config.toml
model = "audio captioner"
dataset = "synthetic speech, music and everyday sounds put through simulated rooms and audio effects"
train_examples = 39062
noise_aug = 0.01
time_shift_ms = 100
n_mels = 64
hop_length = 320
input = "log_mel"
spec_augment = true
win_length = 512
tokenizer = "word"
vocab_size = 36
encoder_arch = "vit"
encoder_norm = "layernorm"
encoder_norm_position = "pre"
encoder_activation = "star_relu"
encoder_mlp_ratio = 4
encoder_head_dim = 16
encoder_fused_qkv = false
encoder_bias = "all"
encoder_qk_norm = false
encoder_layer_scale_init = 0.1
encoder_parallel_block = false
encoder_inner_norm = true
encoder_patch_size = [8, 16]
encoder_layers = 6
encoder_width = 320
encoder_positions = "sincos"
fusion = "cross_attention"
decoder_width = 128
decoder_layers = 6
decoder_norm = "layernorm"
decoder_norm_position = "pre"
decoder_activation = "swiglu"
decoder_mlp_ratio = 2.67
decoder_head_dim = 32
decoder_fused_qkv = false
decoder_bias = "all"
decoder_qk_norm = false
decoder_parallel_block = false
decoder_inner_norm = false
decoder_positions = "rope"
decoder_cross_attention_every = 1
decoder_tie_embeddings = true
init = "orthogonal"
residual_init = "none"
optimizer = "adamw"
learning_rate = 0.00062
beta1 = 0.9
beta2 = 0.99
eps = 1e-08
max_grad_norm = 0.5
ema_decay = 0.995
max_steps = 9100
batch_size = 256
epochs = 59.6
lr_schedule = "step"
warmup_steps = 910
weight_decay = 0.4
Rows from block 3 of the audio encoder of a small audio captioner, named by matrix and row number. Rows with one number belong to one neuron. Each number is 128 + 32 x the weight over its row's rms, rounded and kept within 0 to 255. All counts start at 0. Numbers have three digits each.
After each neuron's rows are labels from the 100 clips, of 14848, where the neuron reaches its highest value: "top examples" is what is common among them; "band" is the frequency band that holds the peak. Only what is clearly more common there than usual is listed. The data: synthetic speech, music and everyday sounds put through simulated rooms and audio effects.
# fc1: MLP up (encoder.blocks.3.mlp.fc1.weight, 1280x320), inputs 80-159
# fc2: MLP down (encoder.blocks.3.mlp.fc2.weight, 320x1280, transposed), outputs 80-159

fc1.608:106112159130166138149137155143128155137121125170119126133157213162169104088174137110111098100095233144120119081055096115176124149139082125135088127098238131111023129099112161163078122144127070080166108174083136121141107136154104126101082092
fc2.608:113118156116121117146131136119141066149152112148117191131072155149110117067151081104094090063127102111111129166141165099093177176114122163137096139101076074130160118178167137148103189185127168140122079142185194135192153106079115097139106124
top examples: short reverberation; drums; reverberation time: 0.15 to 0.3 s
band: 0 to 250 Hz

fc1.389:161179216145202144164128139086122106193100138084121097118166171110114111139149121157133148131156161175105153107107108159118150151154111094082114069122122128138094126123119089125135132169113088099105103136096091077114066166157123120158109141
fc2.389:143141125098148142092128142173144142133102165105127138088085138096106138105127135117010173137165140130154137133121095125109057121148085150113172179079095119119161190165196165152139177124060142088085119129105190145142070112103136191124082076
top examples: reversed; number of effects: 1; drums
band: 0 to 250 Hz

fc1.181:138150120166104136108092108125152125131114122146124221083182148104107089095146064120133133102156130104193080076171088173088114159083162136156195133133125132088097171092078096114085183132130133077096144102110153144128049120125103121154072116
fc2.181:102146132135162153117088171143051094096138091169126137129051166188199067055138113169127087147114112129157116192100111133077110122120166105096082168101109157122068099154146107112121119121143165126133157137182129135173184143121137156125146088
top examples: drums; number of effects: 0
band: 4000 to 8000 Hz

fc1.226:140198161121172133192138118086162118149110114114175106081158143094147110162158166112064100165161188133156131105157144132130147117132151123092147135163090187050106140068117119103127179198107121101119185128050117078137091115095113140142098164
fc2.226:140143156086106174118145131210154105197140119114175139148084128171147073139146140106150139117134155136128125135095152146109082073133148175122115161102059099150156109103184176138102176169146137103133122040100164097190142172066118162118128099
top examples: dry; drums
band: 0 to 250 Hz

fc1.684:089140166134135113091083098069096106122033058104079089079138136125149138143097111121071186186110169118143194056125097109123203144121119087169086100180114156082116098051111130128108105108185120155153076119072041133109126146127143117117117158
fc2.684:104090091139116105153114094113128111151077127138154095157181115175126120086118156184124080167158149162111165155092163159135137092129180162116075116120119127187129108138150144165151171105128125119101090163144153121116144187128112116144091180
top examples: band
band: 500 to 1000 Hz

fc1.525:133131186097144117142116169094122115164118137081181074107085117135131129140151156111153176154084191161147117135131108146178148090065163092123183066100089185138083143049165150079117137112068136056117139151084113078089124173131135100114134128
fc2.525:145112081090059103047080122119102164148066170093157156095113150098115108108151158162062109128103076188155135142101114179109108167151179132150127131113152117089131079172129093162144141092132185180099135077140083125117089092148161120137078142
top examples: reversed
band: 0 to 250 Hz

fc1.455:106133160148130124102132152135167141146089122136137181118130162193169106110150046104102106167146108169130171113132124143116155156104118121138121059056125130069123105140083155095067160112078150126144113135123089093158113094179162078127114052
fc2.455:133154136158145144138161147186089143147154127108198119153140089111079147125111170115110102086172167178091112123248122142110133092120130114129103119134111078183122097138106093089128129185182119116123170094156125141116145095153144157082154149
top examples: short reverberation; speech; telephone band
band: 0 to 250 Hz

fc1.142:152210161188193158139147149092130068129047055116084132083160096116154086112106099089077108174116122183108147099145124109165155134183104133112113138161173094169159080136102120123083140147130154133137119076127086120088083146081152152147137138
fc2.142:174161146127181165136127141104113127142187124116090118091093101201105084156143189132160120089125154106114087149120126110148091120144147164116132145111107157157130089098173086089133170178089092097091098132135153124142134119099093070091078149
top examples: reversed; distance: near; reverberation time: 1.2 to 2.4 s
band: 4000 to 8000 Hz

fc1.326:155138103213131154148101118153155111120157144146136113131160143166109121148201071090164093141121041126155114133142118155160108088063083146152160031121132128135127135176123096080129137080137144079048075154130086115147152137125116127073141105
fc2.326:129147156111203102127167088098126112126097153130103123157109096077162132128116126127124193111159168133135167059093154147136114128184188154104181176132152085127114063119126146167086105181151131114168188103153150086133109178173124142140117152
top examples: band
band: 0 to 250 Hz

fc1.74:094123157162106095167136131124210134191096073139113143117124160108141065084094067104148101189148148172125160097092195131125202146081162094135153117161185107096135127136156123107040168161128089128096081117139120147144109118119079128133119106
fc2.74:128077133157108126174163107152145190120165155116175091150153161099092149175117119124153129070114135066136158125145166098073199120085120118116134129124073157157145185100111138156148089143127116119121158088124072154117140137115150143098150125
top examples: speech
band: 250 to 500 Hz; 500 to 1000 Hz

fc1.722:064130164172104035070099096099130073149135077142156123108104079094104071102146112154084180171122116155115113130187186121129143089130151203157153088103164157139123062140104141106148149134136124134169133138142143103123076082115149156185128155
fc2.722:067144177134126058115130113131127174166127125094143123081130155092134055124133141161150204135175166116119155123194166127130122158168157178137165152184192099066134112109162142122125108133151112085177137147125129113173133195146181116163128110
top examples: dry
band: 4000 to 8000 Hz

fc1.636:129118159112151108171107115071101119116088135120184082118113137141159104075129137120086142172136124145144123117052111146136231139151145107135086108124154168102084088028128115109088103114147147138098127129129106078183044062116132092129069096
fc2.636:181096162148133155187127127152096174195083157165160175119181120073171136084088064032084190112144154149171136106110201089105117095162105105104168150177069078209161140137163096157112123145123136116155088149136167167128138097168134154128127176
top examples: band; distortion; echo
band: 1000 to 2000 Hz; 500 to 1000 Hz

fc1.401:200246190192203175212158184131147180144127147129095100152173072134142128146097134163093101061108098109095098088121094131113143092154124051101113143122130160073165165087090098113130151104152158123090158082099119091130082096125177099113102135
fc2.401:180176191142087167112123136164139136120151104186038138106152162130106095138092139120096171111175136120089118092219133047162109093157099153105135122143108100177146126091152133134156127080132122119133115107131105138135152207174126118142152114
top examples: ring modulation
band: 0 to 250 Hz

fc1.633:105126128160148102120081122094117089115091051083137143149101121061133073139121078126123094169127122137068108102103112157120178074088147102169137125073145136138120102172141127116128154089110162088106050115052123067095117164121092133113053092
fc2.633:077049128130130135168129154168120076123046131123185145178135122093119139123097113129116112087160137139119122111207181171126076121070167093099118130120132201108117166151125167141144157173183182101149161162172166120204172144154088081150177086
top examples: everyday sound
band: 4000 to 8000 Hz

fc1.75:126139122171110066105129135131093104118068138077122161083131113104115094082106096126086130140123114113114125070107122119131166168094098120164111101081165078110118168106093150107083092127085150128096178125119119110140081094135142115133098166
fc2.75:153116085126085154169121149155113101153167121143154166123095046144218097106142099124074162095094125135088112146045100182156103153089136140068106118079151234148098043151136118150171134155086145165135108100129157116114077107100143138134111119
top examples: band
band: 2000 to 4000 Hz

fc1.754:142179177209141152135103154127119105115178097150112190110163154133099102116190103123108128170136120097172081140128110119163197192095159148111136109105210101081164106155115095125121103092133163136116117082098100111162108126077117177141154137
fc2.754:132130120122137125060133131146178079136128138125115150146125099155173117140105192130137179109160153163121152097109167192144133139140150155137159155157119120109149116200139140163120160152122153146183116125133107098098119148050142169126089106
top examples: band
band: 0 to 250 Hz

fc1.542:141154201137129142133135140126139122160148111169144147182107091095134139085108093105153171107126103117122115156097093069146132090128163119206157115051171098118152181122168156143095099123117059117085112117107126132167126124150117153125108085
fc2.542:131120170132071145127134091131130126107084130113151104123084065136162086144123161168115162194161171148155104086145202157142103168128189135089127141141137149125158092185153114138130143070112123140171146178151111142060138165089162153155156131
top examples: wah; ring modulation
band: 0 to 250 Hz

fc1.298:152149143100138115131164125113125077154141149159177119120083071135143163145127162143107092110233145139111100100163112116129140124166132128123132120150101137143155101121102110063110154149132093116141176071126144076145141133089068111186104136
fc2.298:160157121074121183164138142123111137144110114128132091103126147117184165111109139095152163124107208135116205113100185160150155131144130141120030166117109165116106129072152129156133117138210155132146115084173118118168142192204112101140113167
top examples: dry
band: 0 to 250 Hz

fc1.340:140171154143115132159149138107164136131124115148091187102158181161121116135151093096061129082112194098178123102118089151162148158092136118102158146110104160116091160107096080094073141196124098119089160136140144132155098152122117154147059088
fc2.340:105103153092135168121092160161155146142140165172143141144114178139149100084123087184153137163168122100140076181166151087097164129171163162152091138121077104187084160116185109103128174200083134090091124128157167124125172116097174174129173148
top examples: number of effects: 0
band: 500 to 1000 Hz

fc1.345:084129163158094055114069095110100098141104129077081118116079164108162118069133154081079114089080193134085058115140125095140148141134110154128120120142136118153137121067134168127092167140119133088074150120100170151115043136152146110088069098
fc2.345:142103135176144149081130070093153085120100150122172119134144117085151140129085146119116165068052137138141229080078154153027150162135172136135131173090156147169133134105178102155147106120090145172143162113169110059145137137146112129136142171
top examples: number of effects: 0
band: 4000 to 8000 Hz

fc1.414:065080090072075063060062098091075114124133154123175117107144105115174124163149127135092092067123102151060171119117150115070127117113117176131087087051139091114091090130065148150172135148114130169141156143126102092129124115133170104100107138
fc2.414:107088115143119097141167127136139121104110110138114177080105098095078167104137152138136070099144123124052095184171105120099118154124092139098082111146157040142115135123054149138151112138140178152129124085126212127133149172082122129116143111
top examples: wah; band; bit reduction
band: 2000 to 4000 Hz

fc1.748:207242151141166158153147174099150155173102147138106090173156156127109145174090157153135104091085100124084160136149121178125146120177113101160123136166191210125151132114124072144163156109156124151122155095087070123102088099108127127127150107
fc2.748:191160148155043077121101150145145085065146050146085152109163127132075151124095121066082148118176109070119117120186084130115139125089069114104178127094114045153163113142163117105097129086107120144119117098145165155121090118147148125152147115
top examples: ring modulation; reversed
band: 0 to 250 Hz

fc1.420:065111129154086109128136144134121108170130088126136120111141110140168101110141113096086107094136093159092123097102146127102121132118137147168166035099083083169114112144070147114070176127133104098103103116122139103060068111149159098161077091
fc2.420:066080111150080109129103073084082074074120100076142128119138108135132163154120181097086108032118168169061200096166077165071162185141102094151149153104132103129100190099123115134143152133112120140087122186085121152117095132159123127157088130
top examples: number of effects: 0; drums
band: 500 to 1000 Hz

fc1.209:034162215218164108157153131167162138155139080149112117169148144098130113156172115122148115160116155169145142125131160113126179187054128129137126082133130158097131136118132110146106118084103114111156142111087114105116108145165113185101111123
fc2.209:153159165149126132111161185152174119158109106157151111148048116120145138125160118141149146088121152148141057211131138116121127163119153172122161086104113124147153143159178153096092112098055155106121138133132126152145189154105172154115147131
top examples: dropouts
band: 500 to 1000 Hz

fc1.649:077130135117111090115128103111154116086164111092133189185160180129195058135124087060130104162138087121124174131141132117105112074113148149108176127115166089142094080119106136100164163117106086114144136092141107130096089099101159158165131115
fc2.649:144116132097147107111153120176116172169124201107182073131119130094106162162137113155167137123139147151170159139120120164146149159134140097167160087200130123152108195151158116122098123135120096085169098156087135107063146146141139132129142121
top examples: dropouts
band: 2000 to 4000 Hz

fc1.540:155185172181135146163139143126122135127119155118158120098165107132137097137130090132115169155112115147095152082138135161134144197116110089123106118102195120111122161082105172167123044094142194158092105095177115109165039073076152115160169135
fc2.540:212185114165123131151099129121100115066148087104090167130115146102101127123168126140160143192150074127084085182126137075138156128082147157102160104128149124152141072183093087116173061089143168141148149099116157093093159095152113145087213172
top examples: ring modulation; source: speech
band: 0 to 250 Hz

fc1.590:077105141116148098173123122083139126125089155052159146094168122129072084135171100084078156128146129131167086109145157155115105138178122122066146081116136113126089166029087095075157122131112119103116162115131143082116109131089146145156103093
fc2.590:093069130137129188164118137165151134130113115070090157115103131145116106062130092097110160177156127145140068074106163175147161154204182128118114147166109127094135143112147149124162183087082117104166153162194126196138168103110156172138100150
top examples: number of effects: 0
band: 1000 to 2000 Hz

fc1.301:069098101106106088099124089098078061131116159080108154047155117152089114152128116132086108136093139187156133053128118110181133126140119138099144160150097087070118157117114145129148139166172152083139163153061183091142075097117130162189071174
fc2.301:073086129115141105152141152238167145145101121102115146142163229096189109189099132115155126157160180143185172124084170152161071177152156119118125146140155139069154117069119190091102142105137086076136180108105136116070144162127145113122127133
top examples: dropouts; number of effects: 3 or more
band: 1000 to 2000 Hz

fc1.380:140162168132149083149081067066145137140063105127183141082141138106107138138108165124077143161176140091154166104147204128067190115111114155183116056157104115075162156099107102117118126134113096140107120124129114112120082079099085190140095170
fc2.380:164174044192129233122157141157100119101077139131104081100152070090159108139094085126100198185158123126139051147141085118129136138158171101100140112101148144122113081127206105106126110088166164125085122088120092174097125140169121142118131071
top examples: speech
band: 4000 to 8000 Hz

fc1.707:146171164142156131152072151098155149179172103139096111165130141152132083095183078094095158091113166184155127133141134117117134134129122158140107094070156150115129071075099080137081126136081051133167141096097089093100125081093131158134109112
fc2.707:159135168119115153101098062168095101170113157159171140126121132144106109128132167114148140145098127093110115122181140094083133152116183150118161173122102120181061148082147097104136144122108131104162155140111091118128144139166147094079106129
top examples: far; long reverberation; source: drums
band: 250 to 500 Hz

fc1.734:140129160154126115106102115074093130158165000094154101157140147115123070085135064067125104178147148179122096100089132124107146149131185121116134125076125138129137073136143162102068125046119097101114136131123106091171085105142130152197133107
fc2.734:156124136144139145087115100088151107106122108109146154140140138148114107103119093104094109119116134127141137071099133156086105108078075101117191129140218131109076068132108118062207074129150125106142129134098094111158102120114099122115139084
top examples: reversed; everyday sound
band: 4000 to 8000 Hz

fc1.623:125131129160116068119080086160166150109130097172138178196163138098154114101103059095158086153124101113120114152127149080121124078120131179133112121112146082173145129139103096090102121125110064174138119074184106173102136125114164111145122094
fc2.623:118068111147180071100154135136167129170089169061171149141146095113127155183143165196134158088139202129144188113112108135120129203116105101191160150145197122088127187144155112149100095131098108163157159141121154103085113152151151081149122222
top examples: speech; dry
band: 1000 to 2000 Hz

fc1.232:124114120110098127128140138121144070182113128159185158137161112143152116092111139100136156105144103145163106115124123130213122083134125094112137139114133121137166087076076130138095117128163094149065153139171182146113099151155134138140107112
fc2.232:097038093107101114133141162142160162066128118202095163112132174127143130099123105178115134128083107111105087094127137165117112159129112108099138064151156155147098136116102168176171174117132110137079120227137121118154194130171154120140154094
top examples: wah
band: 1000 to 2000 Hz; 500 to 1000 Hz

fc1.70:100140144144118116100121098103100108183129125150147113140130163136171129131171087094060108114137123200105158140165147119093108074113102110085111093110150107150182127101148077076122150174081084169093177092148089112135087144147147118108055074
fc2.70:143143123122163119087155107191115119190143103063173089155097151114091079075123165126137112151147166142134132111079143090167125104125140080070186179074172134103141082117214161153157061133073121111166148134105143116152161161149166140103115140
top examples: wah; reversed
band: 2000 to 4000 Hz

fc1.21:175255168183172143177116175079108150162160127092154094072101178129086119129178080119120178165092137146104126111132108162127245132114165074136119053133152160099119103136103110128122128102100099121087130080094079148127125101097148140160136145
fc2.21:156154191154095111141091106119101158101110117178155159051122120150164116145117168163112130215130159119116111119163111113104185168073121150105122147155091065141095110147146106153108137117160151115156101125164133107123140134146149089169052101
top examples: ring modulation
band: 0 to 250 Hz; 250 to 500 Hz

fc1.643:120176149188157130101139137156130091119121100175132100141160131124094113125164115094136214143103096117152102115085145158188122172167127121151153084218165083158133103120117111155135175144135166142111113082116093122140109158151161152090060108
fc2.643:158165109110084156117079102072113135124151143135111174130120120083150119116083105097151181143175106089106089110162173128104063113225145134069149165098140107183198142132103130139146146165085120161084154063145135124121140125129101119113145163
top examples: drums; long reverberation; reverberation time: 1.2 to 2.4 s
band: 0 to 250 Hz

fc1.528:082134159130112071098112088100092057104115078091121180110140118138108099116131148127086116153119152142169144108107159119094166170138130138114140144079202124148110107149152127113104112105085168117120164078133124127151110122114169128125121130
fc2.528:101167118095138185189127169170078116170166101158122079113201155171114143086130068148106137169077071121152082173137149128117129148103142109138077141088079097169192101135167117082133157118104150082091113113140116142131117073094146107115102070
top examples: distance: near
band: 4000 to 8000 Hz

fc1.281:127098137073119144124100158109122105150170109113101123138134148175116129106143120115085138115060144118168122117109149159213127195071154155093111112127112154105090083118131168150099158141081132089101121119071137140146064113052051193135123083
fc2.281:171179126151143129198144100120120201090088155119069122149179092055100105106107081129071156079151141161124119058179131145149153136123184088068199134112120148086150114153137147129116156106171148142128127116162145122155180146126044149147163140
top examples: band
band: 1000 to 2000 Hz; 500 to 1000 Hz

fc1.674:068111153114119072122098087102142094143166047101096124101105118143105131078165128106128138151110126134147111130103190148143179193124139147091148122128124116156093127095168155119105152095099137077157097128140153120146110088102150187154119128
fc2.674:103125130101112093138124145115099168083136120147141092162214182173085161118134103115156116148197096091161093108108088157134184142098087117172142097159135137140177081087136097101101112129096089087102070129109086199039108140157127112093091166
top examples: distance: near; number of effects: 0
band: 2000 to 4000 Hz

fc1.8:142196158229179148175140157114162137210123135111142106156101109146115101112118111147033121044153117113109096078131187149049120114165120100112140115129114170074101156103128109105129156180116117084120113120120145085139095142133112140168129170
fc2.8:151152125095114180138166166113142174083167121133086174124193158153095141145132112082114127126186094131097083190107161133117141120184094156127134152169133072206162096133114101165129117099143136163097086077116099151155093115125184122145110134
top examples: speech
band: 250 to 500 Hz

fc1.534:161114148128158118180144181104148109108158158137141165140110114092151089105102137099108183091113120116141120061121173083124175107175091121112140128131190124130145133060159156129122089119108110115118104140151144159135079126117156126160108185
fc2.534:110100087070098142067114124154129120082087101153147096136141056143210101152087104110117072109083161164085108103107133145113135129082099064113090090134148077136119134117141152134168096105143145115081056138167102154092160126088106143127044085
top examples: drums
band: 500 to 1000 Hz; 250 to 500 Hz

fc1.518:147155166119138128131142130111113069153131074133143149098085124139136136113143078105125130157130093180066100141136119138091175079103175131089139086035126117152127120123166145119089154127082102109110140138122130117122178161142178113141186099
fc2.518:161180147169125160112117117120118143159131119116155089153144074136146110126130095169181164105157124145143069098064162153102115086101109126137184113124160078149163084157196158124067102086080112096153112098095121073061102115081144152131113141
top examples: wah; telephone band
band: 0 to 250 Hz

fc1.153:139151152165088140135152153139066103125126133154167116151117155124149147102118129081133163104118106167140104100146146100155169157050110130123136086073147119137113096092110127169101093177109119100118138094118137174168163097154142117081161178
fc2.153:167175045090099151152156123128112095140170154080127121100108101139114140130112140186120109130184118080134088119180136091136125119132121154136098143117146096086100098135066148126071125109117188098176188105139122048127152148107067054096152099
top examples: speech; distortion; bit reduction
band: 0 to 250 Hz

fc1.435:124135107131144154117085117117181147149133116166081147169075098098157114082119033121165130173136097133123078124141149087060113126076164111124126122102110092066117163151160175146046126090131123105110089134138143111167100097143081155190151114
fc2.435:130115106140117133108124083137103071115148152145114084107140171113117124067126138155183123124076139120156121097144099147125143182180120184073191144137149132129057169179155170123184225123124132109101165184141177147200096180082151146131162111
top examples: distance: near
band: 0 to 250 Hz

fc1.477:167153165143132146120104168130133091118174108136074183200107193125112112069160107096116139128124165097129091145152070123205103192133111149114085103117197159171137058153122160143128170115139133149089082114156153113144159073075129139196159102
fc2.477:161160119140133173116150173152176092113125132113091145164125154103146157085079089117102146131092076109150138108133152149182101075134126130084120124132109170118103104160128218131111141102175080082089134082083102185089087151110079169103129149
top examples: band
band: 0 to 250 Hz

fc1.507:162110111141113156126138108129100188119116151122067120101154147089180099116108067048136061092125166122107106139126109090078131114160096126104072183137196099128151146148116104123116078080116176133114162101132126091143058081145137106141080104
fc2.507:121146120126100127116183100171165097116109193128045134129119141119148155181080148122072148156125105096106147077156131100160125130136122125096190123090136137114132132115120113102167136134080156181081134063081105170117127100130161146085161166
top examples: drums
band: 0 to 250 Hz; 250 to 500 Hz

fc1.503:084121157140143134176157144144133178155175105074173141106119113117148066110178153062080111085134235178111120101110113120103158108142090115102092148071114050104110131086105127129109118161107137121154156077103156090150118128153140107124102140
fc2.503:151151199188129151140128161093144129120174110185110134155116168161144066121112121056097137119124123129112104059091124125135152207169113121089102169150156134142131099151184203137065120141057064121178172089106083150154140139053161133144137072
top examples: chorus
band: 1000 to 2000 Hz

fc1.112:148134125117103114087104076075124137143137087125097122082111141105130000096104108100108170125115104132161103094113161211154123117153121128094101144183159104101154119128104061141044138078114113101111161124134114105169122115115119115228104089
fc2.112:123106114099113142087116117118168138142174131144077140135058141063156140137076109092136094154119142059162119118158148041140138090149206129072132151156086115154113113172164144147167206120141139120161123075119105162108161122117104141093174134
top examples: distance: near; speech
band: 4000 to 8000 Hz

fc1.584:076136149203165150156137118159160093133173103150116109107105192115157086092182134060110112179122129122134111133131181150132116230123077143129104073143188095137150118136115115138123163124117166124071077145112127092179162125125135162063066131
fc2.584:120135094069098182134089128113162156155126106137111148108102124090142127141081172109142220136160147160082071071162103119136116122186158149118129129129171126165163145089164137198091127104101116155134152102072064147099125179090093106086145126
top examples: reverberation time: 1.2 to 2.4 s; everyday sound
band: 500 to 1000 Hz; 1000 to 2000 Hz

fc1.116:067084103099088085171116124108175074162137131181157165162085120072134118051069104170073129146154106146124146093139160129106099158134131117143076127107121106128139058114117059130081105139137130156139098092152119128140089146155107109135131053
fc2.116:064078103093117128173116100132136084056080151098113173139168159150178150161191138129082083131072196163158175145082107159161146143070120106088149108137174126094064134082070126123148142109093132080134123143143063146114095125159069091162108102
top examples: dry; wah
band: 1000 to 2000 Hz; 500 to 1000 Hz

fc1.44:143132124111126150158091090082136127136171102084132151090083142089098063166107094110129108121116102178138139103192186091099160158121145081147083099095101073086147097132109147119152107087160113169150125093129094123120127039110111133187140102
fc2.44:158153115125156192168204175200161109134180120149129166144180118192167125162111108099185133150145167161148113109093133131122130115084147092140090166144091114131160124164137083185092103132058123171197134137150105115119084142096101091093092147
top examples: everyday sound
band: 500 to 1000 Hz

fc1.315:071119110097131086139139141127148163176177080119149137124108157120159070145137186057130142095150111122114150119141107154143141115147111139033072121104100092120151110092138162138105126152112110124173124092117144083117112094105133163127144178
fc2.315:114106121107101079107145160120151148126168127155183101132198131140055091112129174095154135115166122103134058107124078190157127141108120128126183157165152151146134126122094163142156126178185094111120124156112137125122149190111085093126123100
top examples: everyday sound
band: 2000 to 4000 Hz

fc1.95:150192162169157182190173160131147059141125125098079193057055083137175110159116108118123177109091129125131183085078172149077151108159098158151082080072166112139109123079115092130115137144112123165119133049082140125165074117091143190106101110
fc2.95:169115177131106143129116176107158128061173149132191105155111119139109172154128109149144107118127135126088094175123110167118130187075130144122173126146110176176200164086156093139158084129145131155124100157111109125136161122128165157098175109
top examples: far; wah; reverberation time: 0.6 to 1.2 s
band: 0 to 250 Hz; 250 to 500 Hz